Weights of a small self-supervised image encoder: activation celu, muon at rate 0.0053.
Rows from block 9, named by matrix and row number. Rows with one number belong to one channel. Each number is 500 + 50 x the weight over its row's rms, rounded and kept within 0 to 999. All counts start at 0. Numbers have three digits each. After the name is the row's rms in percent of the matrix's.
# convs1: grouped (24 groups) 3x3 conv, stride 2 (model.blocks.9.convs.1.weight, 384x16x3x3), inputs within the group 0-15, a 3x3 kernel for each
# convs2: expand pointwise conv (model.blocks.9.convs.2.weight, 384x384x1x1, transposed), outputs 0-95
convs1.162 102:498491486493435500530527510468441468438582365421374429489449506511553483484471455454391429388455436466396419498512495537548569545560519463542448424511448431408384550500507521506540562485605485447520497462472491503541590560582579424583534556556464544526501528546544527562484463517566527559533592552515559532494434474495508432483500533492554465438478484475564492555474547540504539452502471483512496505494513572572530559514571490478512
convs1.163 102:542478502449521489482508476501531521522571419540472436521502408473497509467489561547528518520519449511478477458457481456435569489560584443538545506530429536399366402436530411484579498527584560576463467493451555475484575528523473510478483501469459406506482482581502562584430511414412510502530522575519499510545470440446457531484466570516475522468502448502477504510460516505470490516487466509539521497505438470410581565480637627652600
convs1.164 118:478534612456485617444507566512471401583503394573527519473457479504465427504524473509502468525480428501497539458508513512549461427502536589497350552498339602591487490467545486530527447513573537508514537451507486481499442527622443435543440482535455527485481498558485507500466466527479517437493433458471567584508473624462533580475448521505501473545536460483542550440517546441504540511534436604504415558479505445484473479507561452452513
convs1.165 116:570501563522499457505422474486446493544453528540563525438487458493504498536563560492459488550512523515513587464445442469483420414480496456409494567458546553719602516374512433487410415439388502515493487495508516516455494546563541475437481499570523465504482483405453461429468487460473479465472518525574545565569476492475446489518467503527537547521568515503485521486508523516505461511539555629523583549601566485547468460521461457423471
convs1.166 088:544491502453503561458494508481592483537525438485475533422416506511474424393465548501467519497548385451449508504444522476514481477527470476562547520495486555623486450436539459470506430488435510520475477494466471559612544462485528401580624565480470502498469481518488563471449511523413479496494385463574552469463488569420498602485533570692509422564633513489473516453510596476495484487515482556523457522545535450491516496509515520499493
convs1.167 097:549508496537578537490487466537561557558447525552506570495516496534540528568512547587559540551479557470562536536546478507490533473500527463517480521491535475499523488468468490490467462465481572584581584514564502487524522494487422543454408461408507488513532448532474521499486475521469497463561487538513608500474509491453398433358359397384431307392399374541468525468482488494520483484525541485470510503486470514503554531549550488535488
convs1.168 099:521521524509483493543605503506454468506573502488545486457559545433438444355368393485443481544575582600599560508507529496469513520504465540476524518622544472568438511456457469463498507452491509462460569551616565629554575552530556452611512419496563467504533462492508476480480498478492470438487401480467460508540460487502530506501501454424484417443403450531574502505510480555509484494520481501529491422428482477481431445529522497531567
convs1.169 100:532474458569495612588510614454516480514512478523581543450469509484489484549470480501501565555496513541662567460504477482499525460424439505521516553571544516593547477432489431488402399445423501509512562510595458643591490438470470476397462475442476522457511503499475462459492444468465489455456472491523511413480512539511508527583526520463477457451451441495466465484500520542516578465596563501600531561507529447513495418558430507406464
convs1.170 107:513475523502421541550596603558569545508527523493361421499462439494518505506504469569605564537491554540423456513496546479480484505501481543598575547448472414382359465493453478466501484542533555633570506467599544517520464405507451463445485576538461488501469516487453532497477459526485529540571560526474419522462475491521528504558445424468394523458427547517494423473468542564553582472488473533506475473517455516451435467547491468555481
convs1.171 095:457569507491519483470464474505483445482389497493508538464448418420533410457338466532536514513450463496514492535478582569564510598563598463456442468513431535397531526588582632527543500573623470528477519473454523489569402423544481473536492562465507550577550564521445603582534556462521496462450464508477518535542509433476491483428467536541511453508484427508535499523484507522513547491474456431465406538467465513534528477538484434553470
convs1.173 106:414415467438475430438446450532492497467428525544526527546571544569460623564632618483505508524471522533466506522508478457488560512516499480570561526411499515549547530464416490513502501495450470452502464519431515453551495447463484507513508571518486474493490475479487451477519528545597504578563634545530434479438455382373473388516551511562455539502519499441449440409504418466469465506583591582507567547491546504506495509468529543474477
convs1.174 115:516597479553499414584526431431472550436479616414489644551513400469525417500466447474476473467517569482521513478479518434523500533483482452430535467459584470504647530469463559525461527515381520486560466476590506456544509494447586513457591517423468490481445527467524515433505500472523526443482451440506516424559558518574600424526493492455511526529459558544556440550527491568529432449462572457480526481513562512522493517488503515540388
convs1.175 101:582457541533526571474613530495484544560453474525419526416461502473525437425442450453549493524437506521498491523521553440621459533495476489505542569427405503470432494461526526584606534520450457555473484506455482464541490464488446501440437487470554412547569553578507601571479393438491537420487454458536486470461480536547554634573486460505429474453450407522526506496525542520462489540497482471531469517431422484532505523546580510628552
convs1.176 101:519538507426492495544524461527509535482503535563537516556613589545377640583636570383466423413506408458471447477523497486500481496532476495522507458545476445488496479522534519540477450478491548612588573390614555632524478463514416530428453404442493453428508533460507506508526474506494522483509553526464435464468489414504485500461461457510483518447497499510506523540477516524478442499467468470489452488527501527601538557407559515531507
convs1.177 117:523475455529491478510513488507482512507466543515522524474498400524538385514498462475479519448482477449490478488479509492507514494495526498502459459516485525554464510521506534503475532530472526626441557511473536591447533531568468508572453459568486507487424507503507470489432500570515462548424476542483522606446422671423539628477477507548508446459483483471501473525473485484482490480458456505545423531480451608583378621554394607635367
convs1.178 103:553540514487447540555520583542471479555430499559504575534500510502473542516533512425477423473485429437443457569511518499532508528538503517485525503529468495482502361443453415507344392363410449400427444469436400444410588468546507501476554494478524573545530471569509513496400510518470548514498522490517492532485509505461447466485472555568473485446509521541462536493459502557522590552557490532529544531548555535489550571533592553612547
convs1.179 120:464470505478499557485505506519478522508498519534526498440520520400500525439551528556448436512474453514474506547494520535500512510503488467513488513520480474500491453515507468553503485516529468580531380561497411578500473452498490532502577487480540502463545514462512486461548441496576402474575463489560483497679364438667465515457514500493489489478510496493490569495501496495504443467536456440583517470502483405600485335613559415655523
convs1.180 093:528448495468441465568474476513458445522526482475502500456499490476487497505474471521505515505474487471531430475626505595526616459618554464572558487543518508546535454543458587576608577563533439526517535529551507472467514396543540392489464517485516588548543529556433500532494541611540526554491585528459475497507494524436455434517488521492518539523520469575460477456512504549482440516404378429472438451448437545390399420483442457425457
convs1.183 092:531437505493445554548586516549388561547503460499568546491427434462534473481450508500480476405541447501478499530503527559492463480393540511503461485516457523497431521428547451523523541484471445437477441544439493466415561532585537412622613600524436527431544492445511547517516452490511508457454482441500508463558363585600614649510541489463492528472436537499465476485488482489546535468571476491563515514556466444540567472482474484474558
convs1.184 109:487467506508515471488488451490483502544548486516512483443525438472499512433499532487526492497473460458452465499486492474562486565506482523497529475534477443538554482557544473481591465505629423542567557420588507574588627545451592493440573477363453463557463530485441472536480458443458544409503454432588492486577513463554471415518499518433490589414490537483450500485524495482429495455498534473490488487497523403598610465549576403609598
convs1.185 085:553463534501464560489486555570561553613466570593551606494438512458560439482373507443542462478544456454411466544479492500418636571644551509424435457466466489490468514562435493538552501520420434438469488447508487502498435576518535511470551450447564495499483434563535558565553501503505534443469478533502498513515462575514532496517490492479517466425505504555546521554482517541497554528499541516475467511404413446414480444531477489466363
convs1.186 097:465525547536500507535458529519457450427513523470516459445494480484539429470436457522545522460476466494503491528466483475518507473419397481470509446524460465487438408462383445481449494419435479368403425511402450404449505577541565489565568555547529564551541501546567533603511526529488539508475494470560514552561483613576606576501461484496498487561491481517481499459514561482526539496590531528484540477612620529500476515592430539444573
convs1.187 106:539562560566483568534650531469638566613484629597637602549526481486499506592504493445498439440522467522483505536503512490499380479375474452460469450518425436405397470499481497526453517491524495494493456530476520497492520443493513467477499431461512490503488475505487479484532517509513563496474463452495506501576489546478518570495451443401520455468485459553564541538452575530575554484434450433534469467410442507465491478477511532567523
convs1.188 112:455543473476496522534575514476454490495539522564469519508587496526484542434509472391400416397400403451400465520456488518593488528547494491468521508522483455529482552482530525572496480494488501563512510497529551524486477409470511431556544448519498466478501551452515538492434391443449443459417434453449449447508499496554460530523539532459477447475512441499499472509470498553470556560592582592468614564514584569601546592482633543557560
convs1.189 101:461546488493580509449446479498446527477505447471526534527461458545410555553576543565411502474486515460426498482496478481481500479459481530476462547514495509503510530506466510470533536575563511463483569444560600566637457515522440544473465395434521448475458535460480525472536494505471492445487481459542556509365561416462438447536526501533456534504561445530499479496519494453461469487484510481509482477524504566469473634379588656621650
convs1.191 116:471512489483425515539516501471530469451544526513488515500422530481411518526430531481531475510532441511532487511535503485541461488510483502440489508504507490503510524466509538426572507462512539393569551367551518426566483585470455520489531529457463490502480511460498468474482545469474617419492613445549641455485596479503637420483493502497499528470454541503466511488484514533473481498427526486498543447465552530393636553352574538415652
convs1.192 094:517522526493472455462449493454512485413478542437596597488571470519509486503441517557469454498467491493558539506525524495453439492536539398385376448483532415603500469575464457582595447600499499499463566444501550441453526442485514520583509573523515529501446520477579397467509485489519550521536496547533519514468480451501506508441492489424584592384597612420469581473547566403520499496526519557479444500440496462471498502572505476513558
convs1.194 073:486426468444563518462504488505471474491495508524471475479539454470534457496483469520563500543641494468493550479455487480440477506448484423442432492501471475526520500454496487446409531497475452570520470636676494506508577607565571517617509585544520473483455580496470488470534529520514482600527536443486581472441568515487483500481435514440459393496461506512377491473470445465360565510464498494488508473437513555523598503532584543584478
convs1.195 091:510574556560527560527583546529492414384441409398403420481519551587530484512521560492559504506441528534549601499529496527516510558486452513404366415471408477463469563447488384483461505458510414496494488512490474530434464427570503504481498478446521606541500468596573569605476503511523496445496460495478580531522566501550535550555454397445485474453447497525470518490470518485484482559534580509493528523576521465508510444558489507462543
convs1.196 094:493476476465537485489493510488427422396436506491474453488481489496555490493541472465505432456538481536497444503516503541478520519532560442463502337515438514496381524570559558553569517544529578433462456397412480433438499573498531508517485467480427534445509495490532485529516441523479538495576495474469500491488501566514509472445526476586582585542532614412572388593532618541628584497508510497469427517473465440507520475595566536534490
convs1.197 083:474457447464500472499480491603613575606531537510558414446491469514474445453481482478362446450500450483449439528504407561502551538543495566567531479551547528422410557548561608491551447627563453441511457434487477538573510494482491441452468505496484480493449581446496451544489476488420512440441457480517474469453467519459448466528515585597619510499567495517550528593583581531492568514498514441489489480516494491524542471467431459439519
convs1.198 104:523467566487491531497590547484460426491477455419477412527484495477470554526560539486567399461544430468480557530493430465489485500522564513518550488628420416491419528467482488527488536456522522477509418492440420414431497521485513420538498496479525473505507469496498530504498481476519449479510515482529514579478429567608534499515432478525377595552569612499475525534351596539593626460504496463525500514510482515446528499425572572566565
convs1.199 098:484491506528597494494473467485421505502431503527459519483483460498579572472537462498485463504507484488409425498531453551525538410600535482475478478492460433362462552562440414510546524497503534452412431463411499450419477582496513548560511515559504459472444530417471451471545524541536500669507602599500544505509580432439475477500489548479572533515529521495500505505619463501572522516447493508436417500469463484546517484575578486618576
convs1.200 098:504459465541437552481544553471448500460511431419408477492516433501455554553471556603495531521455544475572580491482465508508482556455517506472511491613467503504472488459530454463477517462444415500474523422468493463469526586547486404650612599591459501479543479503500482560497527495525453612587551590455488455535385542503511543510486458527454455427471481473515506469504469448458517480496536532447489464428490446522536497407588589572623
convs1.201 078:504493449434530543525497579565568506542382492507470448457454468425621517494512476445491514546541504563536580493482441519485540551512523462491546499448489528471431469477538491544544471472450449493501444571580599595584501533520516527531558644595488456477453529497467606608470505463459487499449431493506455485419532529578577588527498469520477427458424392529437459465505390410383456486476533499488529553522471460475486451510501522490549
convs1.202 090:522549481517521549516568487513497473493438445488479602503511500516515529521553529549530480586415652576686632483488474496512425497413500531515544549419564556599500438395460421535438449507386445485479482440411469369373489456473466445490505538532484549544494483547538577593487474515452498435463477503513557501432476521533537483541505496560438489454514538537553508516458503473525479483509507513485543508521503482504470426463499457488503
convs1.203 093:525489545565494611545631580467542532469485483500435383471510456484579535514481535474495475560455543571490518533513526511486558498534527483414426422521440462456426521460453434541522517507470410520495484482489441545545514446529484503452428505475495460491553539570509580558529476470427545465454479528525489473606536627533571559501477494403482409512421435458440542529484348527408448544528592528442564575576511452481495509541473467508511
convs1.204 109:519515505492479510500514455542478570500405498434411447477533467516507528516527505531608623577472506557551523508483561490480489455432489619673726564296494474493417444505464568523506477482541502458476498484505513449414483494507511513512494495499424493456497531476526574540481515460484526485472560488455419449508505509496565525501567532533454481432542563533533543437465445451495465473474449463527497520458506482526536516454531452534503
convs1.205 061:576505575492549562482536524431524473516464435484499491517468561467601583477551470489444394454468556444502522521493566454503518511488517459440404458437434523526452480521420420599470438488447474452464546651551404514462550417544514506522474499471516437472496533558500578491570552530571466591498549450558489549486614617495482470405497531470393434489464469521451565471435434540438501548456508473502512473503492532556571548538510469567482
convs1.207 095:540569451541524507501450463365523598450491581452545664492538546493526477488461529588579481554473468495466459508381449491459595417613514527481437507523434445431486429503501404598636472567575508514471536511485548478436496506510532499441575475457593494474517535481487478473507516427506501464507500496559495506508538503476446479424481470537442493488521594467493492479436433574464572558512521492554525458446539520505474472490430608499453
convs1.208 092:537492439460486497492545534501434431561478422553598546490496630513519609443573575496493469594466372589577537454529394487478460515467511490509559557472529519543483513508459450532477481516493473543447531463498482456494535522514553533434487647500479557518492552568511399495471535511466476477554480410476518553516560507398521585503510531478523441530430479476395389524457401523510447494533439528491541511472528501443418568492403558488471
convs1.209 107:463432424512365508592701635504501495508517505427400463442439449508497529605636575501498471499517488496533450452496439467489423522499493513530536567465554494505489518553538472517524515497507512526491477523440466454447554491505495525502499537523530535574479536501422446416515464505429551432444447427510455469530525581512514531493528515491442488535463478501517469524450482514531573414420410542506516594551646498550527518457476481478534
convs1.211 082:440430473535465466533554547521468428490412516580600686453498555556471524479491414548496429466437514564577584465414415531531537602491583503534513489503451483485482493550568478526479462494410491502479470476466521497437487493503485457518498556560508489489463523444486476442505502476481517517513550547600593512506464583440410381510485482529446585487545596501481524425484497490407476554469514564426597480584466481488451461450490561487524
convs1.212 079:497423442583472439458520427547478472524441460498471526538479518476531466509539456501511449535488460541515491498420574482467554503496530504504513518526458537517520469529490442514572489531514457502507430542540515520569528467457423513447474524527364527575463546700439507504465532529495525717517571478408565541450517562430616529490478515469489485437503520559437466607446455492550427458526464562462438477458532556432475549469460452533516
convs1.213 100:486500438501531498503522537484462532524513508514499499542593601607432643606647578458490483468537494509542518459451511475480462491449508543534563513515593531499478450462488540538490456444469460445426509420479455508514506456525539480546601520549464438439450448488452492481489472507423528441485438505525543566615474547521582574547496495449503434487442521502495446432449417452476461515533541601439583539608540461475420408448458497438463
convs1.214 106:501624613611437628481468499481494507500503462529477537596620555557508632481453482586423516492548476411505477490420494525539516467560482534566547471454479493498527431471478475512478522480481489516478495462431460481525568519513514538548568475438434435457465413409543536537487469448477500496566455477574598550470589563515421386447516470458504470498447504418506489518515486470502501550535572534538546429509378436431484490481477512518498
convs1.215 093:483428523514507485404427490422515538510588464544512503510577522512499527486417425444479471573497549504581603450441462483498529568627587518503507453501423509501503501431472444504454518430455552446472487477499568436472494456482587508639550606539541442548505490435523530438426481534450513497517551483547523494537474572481437442442432591502532527493628584450476448439546469415478582495500581502566562474463524451429455520523467489475501
convs1.216 079:484442481490416515498506427501477565491461428578459539498498561518397572519487474500460439486499451497402486480506438451524499507482519495485541490466469516534444553624525623459536501621631512444507468496589506428484516436515553481492535526480484480485434454511530511511540516470533525532442634577575509553468497575534448530525465486547437496558630648470452413481539548428414469437492479418462584505487512530489474507475457526454442
convs1.218 086:522516586444508475483516466510505498515585463469387551465542512466494505516537444430449483477529429537481523569475584439456527510452466497502519498457502536488510482461469542496581534604558531439476557528489409530419534462520546450542477512548526461445559463546473478477545486505500413583555566558385442502560484537467467507551511474518417613550616558477411475518686416482507456516490541443472482496574392540416492478568462426493484
convs1.219 080:458508448545459447472397435472566513460485460488432481425430436510521506451471486462524507492527486501487466496536524511475458480502401524482523483495457518471492583507521520490591520593593538484577512562613495564580494536523509465512505516520562552596525470514488562512519545511496524469512557460554520439506559717526601632537413425463495512504542432455400445436551418480448489428486493494463471490482365496549457483533508520476473
convs1.220 094:466450428485431493542537531532476440447457465452481452483457433513453496544542498477567493501423476457502526494419475473474481471454500480485536548524460518485542488481523474616471473476505465560606578548591494550580504572474490476575491493528587642640606527499560463521509473498454504413529463519545486538564554567513617553536393503515499361473441457453469410414490427521523494505436480435487493491475440489567521511548557443576511
convs1.221 102:473459521580500506519514443506549499596458583535590565494436502468508433468463485534504511566456640526610591470534518476492439486506425454448543495480487544475499444414470425561468467486373494534538507523504528501466497493512461531489517466500567449580518465506498512535497426505448484532435469474471525515458486466434412444476435467467474429449442447608555503551431534548541609464520475447552464444504512545533575597416571580599599
convs1.222 093:531596619545433505446454449526537503488529479490401476476544495541475526516450439491439478484535510486467431540480494510502510474450530447464470513473460528447481525558485476536472547473524528450492482449508514574595524470537471559492543521490534533528538365632596676598498526506560550474546545558519612545474476520514529499476509474500543456574467507382453422442569480382396419472543539521499545476424451478487467461545480441524444
convs1.223 100:517389522406533574449485551488490533506412581430457576488475500634493394533517408489476569477460597428478608531475507457522507553516461551508450536478510540488491503467512473510506547524506485562446513565406496498492543482499527505478493444515515567424577534392519575534515516479447551506490525527502486533565557312556578418523500489478471485475500535399512578433492576475435545518475452418571480528503502480464578464481538443507549
convs1.224 089:372657526463450545499661583465495510489473468445462462530457490562545465498401502499471563448464479541521488441467491464517481460474502446514429504566489538600439487461502478535479458495433495530521507493548510641448468487459502568576541498480520421487518505472477496505367494498461519547435610610489473475490542438500516487536491455488492558546473471508658540492493563469462470536515531538493462485484457416449570478570546553455572
convs1.225 107:497494491559458526500535499475589422577452641568611601569486554458539468480420429472465457514448466529569567518447388506449579501579507520552441526440467468422504511467536489552538494447466466525496554498471439552535457424464420524409385508411484402499519504468512658536542541510466516508499485475481580470534593538491488445506495504475456463492451494482503536426544482516425450500521526465511513486562552502482466458506535589551582
convs2.162 110:492444553471520546460464652460519533554427613611487473552484471412472539479455503491515460484512467500551520489471476582518485502563552447423453579463460505571535545484476538524496538545486521450525474514578516414483496443521492457466476604529420427522464530438444536450531514463445474530
convs2.163 101:498468557441491475442542510511489517506483570499520387521523511504580466499557495527482465428496497481528581532425427425456554462485513484542510444480473631566458542560563492551494424527481484477598540490654471429522370575518552483499538493617467546457500495505389442412418507529440458444
convs2.164 096:489543470507493512517595414460452512443432465444495484471439408434497512481556496519503502495453460565500491463518430524519465559503540535515569503471578568489505539496421436512468490509517558613486544464492470529544494511474565476643450507481435541457532454510570466482490572502489507383
convs2.165 114:517536491541485505488609496466458552421502514474470482529544437477548469532526466517511515503458570464549483488565571470495537473534530564503580431483522564459519454429519545473516540598472527660527515542382481507424532419532567514534512516483505459544485492443534494631436451527450535450
convs2.166 090:513450524410515461526587531458513526449464599477518430406518467499487535497561475546542603439502472401553635571566536478375482451446558560445570543554536508524594493447539513554452501523454461567534442555472495505500499565462518519514421591576494520541551490510479501480430589649469510455
convs2.167 109:537461523491464505480429448476464470442529533443485622513539458438533538494532532586445505515524607539582447475441526388495480456515348479439467487502499478502527585553484575459633561453450449499489463595553439453462508477486474558607443458471541445497536487465491537484514520408485449421
convs2.168 105:463518568515486480503414420460545495586501522578470575482439444449487545431465557486529520494572546567503479426573506534495476524535421498455514489496486562475514480570534481501517551521441385579530479553480491480487508578484480484488411518483478609519472461432458430547469473503514545517
convs2.169 102:457520418554545526556506519538537504532509523485502530488486538482484441484508514465483447549507532459463501473603506517552477488474496545452517509545508443508551487508453514533522487491462572549504550602450467538496550595470445473461495544460501469514564415480540490469497403526518552449
convs2.170 102:496531493550490515503504463471513618477501539526388542544472541440627499541539524488529522429502557498502456478539498443465463506440520454490524537522446498508424452583470464407557625549515463558460494458385539432470532519484596456535501456518452461561538560495483404592483450468493507597
convs2.171 107:501455474512471514621538490533526541491540563459396539461488487497554539497566549460549460490527501431564525490517460548426461538433420374448608432426406469506452493588587407509519544492476566518473498626480487497571456546597496541518531542478394628504564543521394528517402542440513501540
convs2.173 117:546572514574501467530467439465570538569519505388510465501536455491494553504540523514509526548530508518512545546559512511487493525448496466465563481462544537459481592495482499442515559462533461430430510535494424507439494421522441482492514494539529462538506490485492568543543495502482474560
convs2.174 102:501532524523495505465629450492456503489545440508514510458521570459475455467471462488514475430452475509515501480504533470464387499509546500541528550515510585382485501542526489486417469549508568573482519463458446481569439578480498532496429487513539519447533516452519449519550574549447477379
convs2.175 109:479470443545464432453521470573454491528565438492512571434498450536565523515430513498491586480510448581494552513423392480428433451517488471507589456470520598426523585522474464525457471492477540610413512531565442507526514534501612406480504516602429467411486460567403493519529609530433428460
convs2.176 117:562534402468490482498516465481509504478493466487516424479436547449632427493574488422473511523481407518446625533475471622519564421440481451545559460480512480480525517499492531425477392533421495491502531529462522516484495530489511507516347442525509505458500512491509524557462549462537498659
convs2.177 125:508491435537486478510446547501474536409510479478551508463488485589396370539549517494519566483506601472493427483493478700538528531510510504518463508507536442459508491474552523460529444404630592453455537558447511564546493475522535474469563584569480535496471456557506423475528473453492532540
convs2.178 104:474640439403456528565422427490505443481474493518465522479496607577585491466448502474528508521513459556449474507573572519494481544497521512565491520491455528514465536564515432480247442491492494445489493490498521500472476461469448504534366525486531508434458518503551514577400407506403431493
convs2.179 104:524487485463523511493412589513526528424581508544484424514553479541382395472568467482492587499477600573534416448478504664592533528451427525499492512524493479497498524503481505476577435471528579594466507575427461556526532494595548487504513509505517495498473447451524475482521498439509446575
convs2.180 109:442578577450474438514554448567566520512505410503509500541457524467457521459549501527437485568584440497422409520502471446509469568544468596522522491572507456566491511497451468443361557421562463432494541534477486495484545446511412486546508537496558427383483602454514427528395434548580480535
convs2.183 105:500500516433523494517411508521492419516520505538538456528480610482507491443428416565558497459502529474512445469477495384490545509498583447617439510513622493503500413502452543461475547499694519445461473492437456596504502522540509528519500504577504523540538454580518515438448545421511494457
convs2.184 110:555452473542449436523495496474532580435472497414552570505440501454437420602539511532558521522501514477427350488549547631462535579508451451482484476488450501521468488455517518505547522410603595472432485469492557488549552519536515478531601546492509425462447536509518425544484579473487505539
convs2.185 100:525578498535518456456473554364524498405564550529586530493462552454514462459558515508400481523633530506464538545505601385522550502503496515458472455572481569564485431517485528595524476449534531494587504670398457557462515486468448511525502494653540473456503522456477473495534553460472536474
convs2.186 108:529434469401414496409598437501530533510457486581465509463492492406474433468504519497493416501496413575487466513456448380469501489479561440469523469527573400489487568418428557521442471444631503441475536492591466529396456481525449485524379458444453498457522467508516501446465611477509510518
convs2.187 115:609444452517468540499480445512448462504559558573584520528450558570535541367605537509483552514566515504455530470482536535433463588534468454452490486456499521501523442478485606525515482577548494515473439623488458619443479498578455580484485539572482599447463537523439523501492504521543479450
convs2.188 118:418446548461523441468566550472448635447482531458528587494481511421493498453476546519425517482450450510525570616501475558525471563518445497471550571518472501460513535490522477484612465479569556477477479527533487422425467472505469517519552485536498544440512500438533480473443441458517478545
convs2.189 111:543669433595610546467433493545516542542444474583404472457513512475667468500593508524467574484511544529435481377530447606535557541506518490571549521409497521477500479422448518378507551476462604448489461421515428432528466493523527506497497524487522493494491490405474460529496487519499459590
convs2.191 106:507496457511477516530423584477531585387483465481502477513529552531403371498586479519540630514454640573470414518532463741503536541466512498449418512479509432526584495512509503471513492526594586441523529527474547485514441483469495607469631591539503484501495507476503499465530536462472509519
convs2.192 088:478430560464611595474495526509485555544532518541475535517436500329532517434550462456512443460401555490537478528426529543517469489560540418461561534448604437495505519571493434580539394451549553551449469468575506529446569517487523477512497524481443435567517441551503466566552571506439473470
convs2.194 097:569480567506516542536544452445541565557541426485504511443484578500492560355499477548490549522531498493455518448501492554498463501461520395429502379448472530476499563517404433542447449458550543531467481589480551490498580497479496485482469481502529528396574480519418436521484528519575367571
convs2.195 109:500390470518494400511538547441524530522464464546556529554515482522434506499468513501476480452549467504433495470429487493493516474511554411497492516573562454535551489462526562544586487536478574547521533351505520541537508532368526552498511461489542444488504500471576524485419554522513477594
convs2.196 090:484467499519422526452496447547465550508425494524407568492539520457454516527511530443422560502527533598497469492423541527509509449455536574540522566513429472638496566558569519523512500524463534448541452487466465464501533435411550572509527466424460494414555581484525594471556477551469452552
convs2.197 103:509577570538463474556527391508524563492453410558518478509510495531496509462589463515421520492482569475524462498562565542449456469460521523483458536503482455584527474516520459458468468422467406561468504502444538445546436563501515529521524497537535539478511460518452423476727444463489426497
convs2.198 095:562527432440513478462553494542461512519429491481516574525470572468487480482449566567521506511522436476530528492525422512527594447536523453492462488532555483590445551519574537478518441506479469513626409487573530462484602523543484492543480533514506427537536638429462627431565494528588458441
convs2.199 098:521553545478530553489517477489471533437454453501543541433443561476427477489530492502466509573472491500523496498508545473553452489479473707514569533546483533422515533477466495516478505477440501489507514519534507417524492416495447547443562456481411495441513574406485560552501552548544502598
convs2.200 095:556459549507556519472501438548477513488528498497546520406479578509513610538483452441537542617517477412520523495532536552476509519433534419604499486466518503436500564524555594561525497543453475545563552495501425487470620484527476475547482512538521535487505434532396507492520483473632535461
convs2.201 094:564568628493539565463486546523499502489532507525520460508510484525600544358493548513555494453610475445436497422638442564435471539543581492528561443479545456551541430468520541466517450483541416538402494576475562488553551499513508550447546485435502447501531438548488580448495503570574528472
convs2.202 099:527515510528518445516482624467441404601579558471535506442442455453569531531503532485524560454502516555479562493533443574512615468502468468511572480509510442507478493575574447568492477569405488416525500464525549520540492501519512500555503574538504516529486408533462537582403501589560485486
convs2.203 102:472591562442465534516479572465550435474413564541399464619545455462555547434462533480495463513489440480507555456567470537566569451625509428463466515443467462520527468527587487519559479487451539559577516458545523518512461560532556492483553463410615534418475526622554612474446575628531543555
convs2.204 104:486568495429421622517509559509420460393423562519478456451505538475558493460507550560541556577516472497545520515428540486479519466524413413491536535444541496491524479496521438471525539581487431536512539495415541535488481534483470542600480426454617533439531526487506444483392404458450533487
convs2.205 087:534465449422498559510487468535482460556574558534564491400503444553483500437532558487580562499509515391474539489442405483500472541553534453515482394555489475453430547493502393538573504456445431414467448521481554538465535529417583529481483494477536490620470504602585440468513502550547478505
convs2.207 093:433510440507552410618425492518443505461466566478526479515476525464458517470501471433451505584522555477544508535521595508487482483422507529468578506471559515452442480432495498502553486481502488524457502439394490433543450535566502501404561505520545443561512552472548433452469556484502520466
convs2.208 086:502564523468443495479529443477565554541452463505438423504542452503533422518487499455475542431489509481544561492457444588446596482516470562468477428566440475534463528485496490577556535487464555644513525485674571528441443496550548418447501576541492459512530503503389549500483424567451519425
convs2.209 104:529493491539431448531528447465492480411485479510526575481454505524424492508535552532557633455499471494464534508417481567447444460530489509518501538475472418559539478442556506460393454524443517592504520478533497562589428464498463533518402743547488517434534511468560510566529479577477464423
convs2.211 093:476467508515486513502547558478456409430355508547395507494505539465549441469535452506593573490454485447468500448398385537480516456512565499529524482492448537523514549538523446497533604474534560508580476434541508528434482516498521614449502509535451468534507531404443558658461462541477437470
convs2.212 090:494538557469527503539519445385421487488443483549445411386485419463511524464501520471530491514433464425531451453477553454533498410616509496469517452509529503511541523503469453619401498509477561506537481433540604411511521553450530519509404484539539509517500463514408459374504447471461470496
convs2.213 112:516454473524510520533616512522487471467594523540529570524492482482444454498440478564533559435457499536545621537498427477481458455428536411496479505456446506501534408447488495478522506595502567475514470542553492576555511513478532522479532615527413368513479534508494525536425481551498445454
convs2.214 109:507482508429491473448561517530436382520509483462552511511482474457509509440457395590484490497514507474503579543585509563473536459483510483469470474489465473540448504476479415416346475470470572555540578486520500487602464438508521488515492685471496449475563461473551466511502528562505475421
convs2.215 101:492437485587439523419578455527486484433469544429469518512483476412449441565539539585510538467501540588525470495488480508528416503463475510549459600462550604505524442460551537517486472480559633506475472446516492487458540451407486457439441526553507545429566475462506456474463520565473506541
convs2.216 092:522497500564586429471524526397527547444548447420560468475508549537522426512359506449495457431454402498478461389542498490499477403508414463521424592470514612539498468448390428491549450478518516465526496596468535497543490529482489546493481479503532500496446507525510456406482466412552565435
convs2.218 094:549450381491551555402530553451523442469519518580615526429533465514503506553557460569524469494563486492446466475483488554461467472534537509487520517572517496522480475472482421510533514518486481432515487547506575542449442497517558532387453555557578387617534478526542383496522456493432502558
convs2.219 095:451468390474498448508487432470467554591490513509496457555467451500521482428483546495539458462443442470483463521455512384566579515637480577488527415534512462498485451528428527531430521467542473483591488519521576461438491515512532514412408447540567535493468451467569553454431462519599558425
convs2.220 102:450541508578497446553624382550531454459465437546430459490495580482448520419481517497439482558469464535493467453392436560498452519521526476512488499439518597518491497521538570547450502503558543486495488463478551442493492449478481459418484489550450478374569400458573551451418434477452504531
convs2.221 103:476455467516483409516441486509494510545473504569392494593511469495564444535443467523485417404445468420539528532429521449483436431535528511470391557504467563482495518563435493570445521484441495486508468484554500461448537529466462451472498484444569507440507529533507418648487488479461507549
convs2.222 109:453432400521496516519502530453519517481498505440535583505546452492520563564510435486507555530540581506453515451600536543509459536418525489511589498471442542512521562485540493579445404471562487465544536539536408498535500483517422424547517532583561462507473464475597477570528611521556503484
convs2.223 092:503457519540526528488614489414526563555467487488543474549500570409482444494581541467481445456487501438579479447503479502519541499564371461461447508476508580477481513444483509491434459472394474410469496439476489507466466471543497522476468575563547475531496545544434550535523335498489475319
convs2.224 104:446438439524500506478446475471505487489479543542473465531574464513431522500491491485466515468449457559531555437492486489496425484459466381478497532612485472543507512542505393416491476490509466506495484468467510511561362505439578461471507494515457416442471459431488433426467499449454360554
convs2.225 104:504515511509467548551525453480441581558453508406492576459500465595517520496472448439517483525490478448472507510547530507526369538517483598487521494450445573468421476524534514477539538489457507492536510619471555556596504505512586514478463529591480528536485497468484514604449490495453560508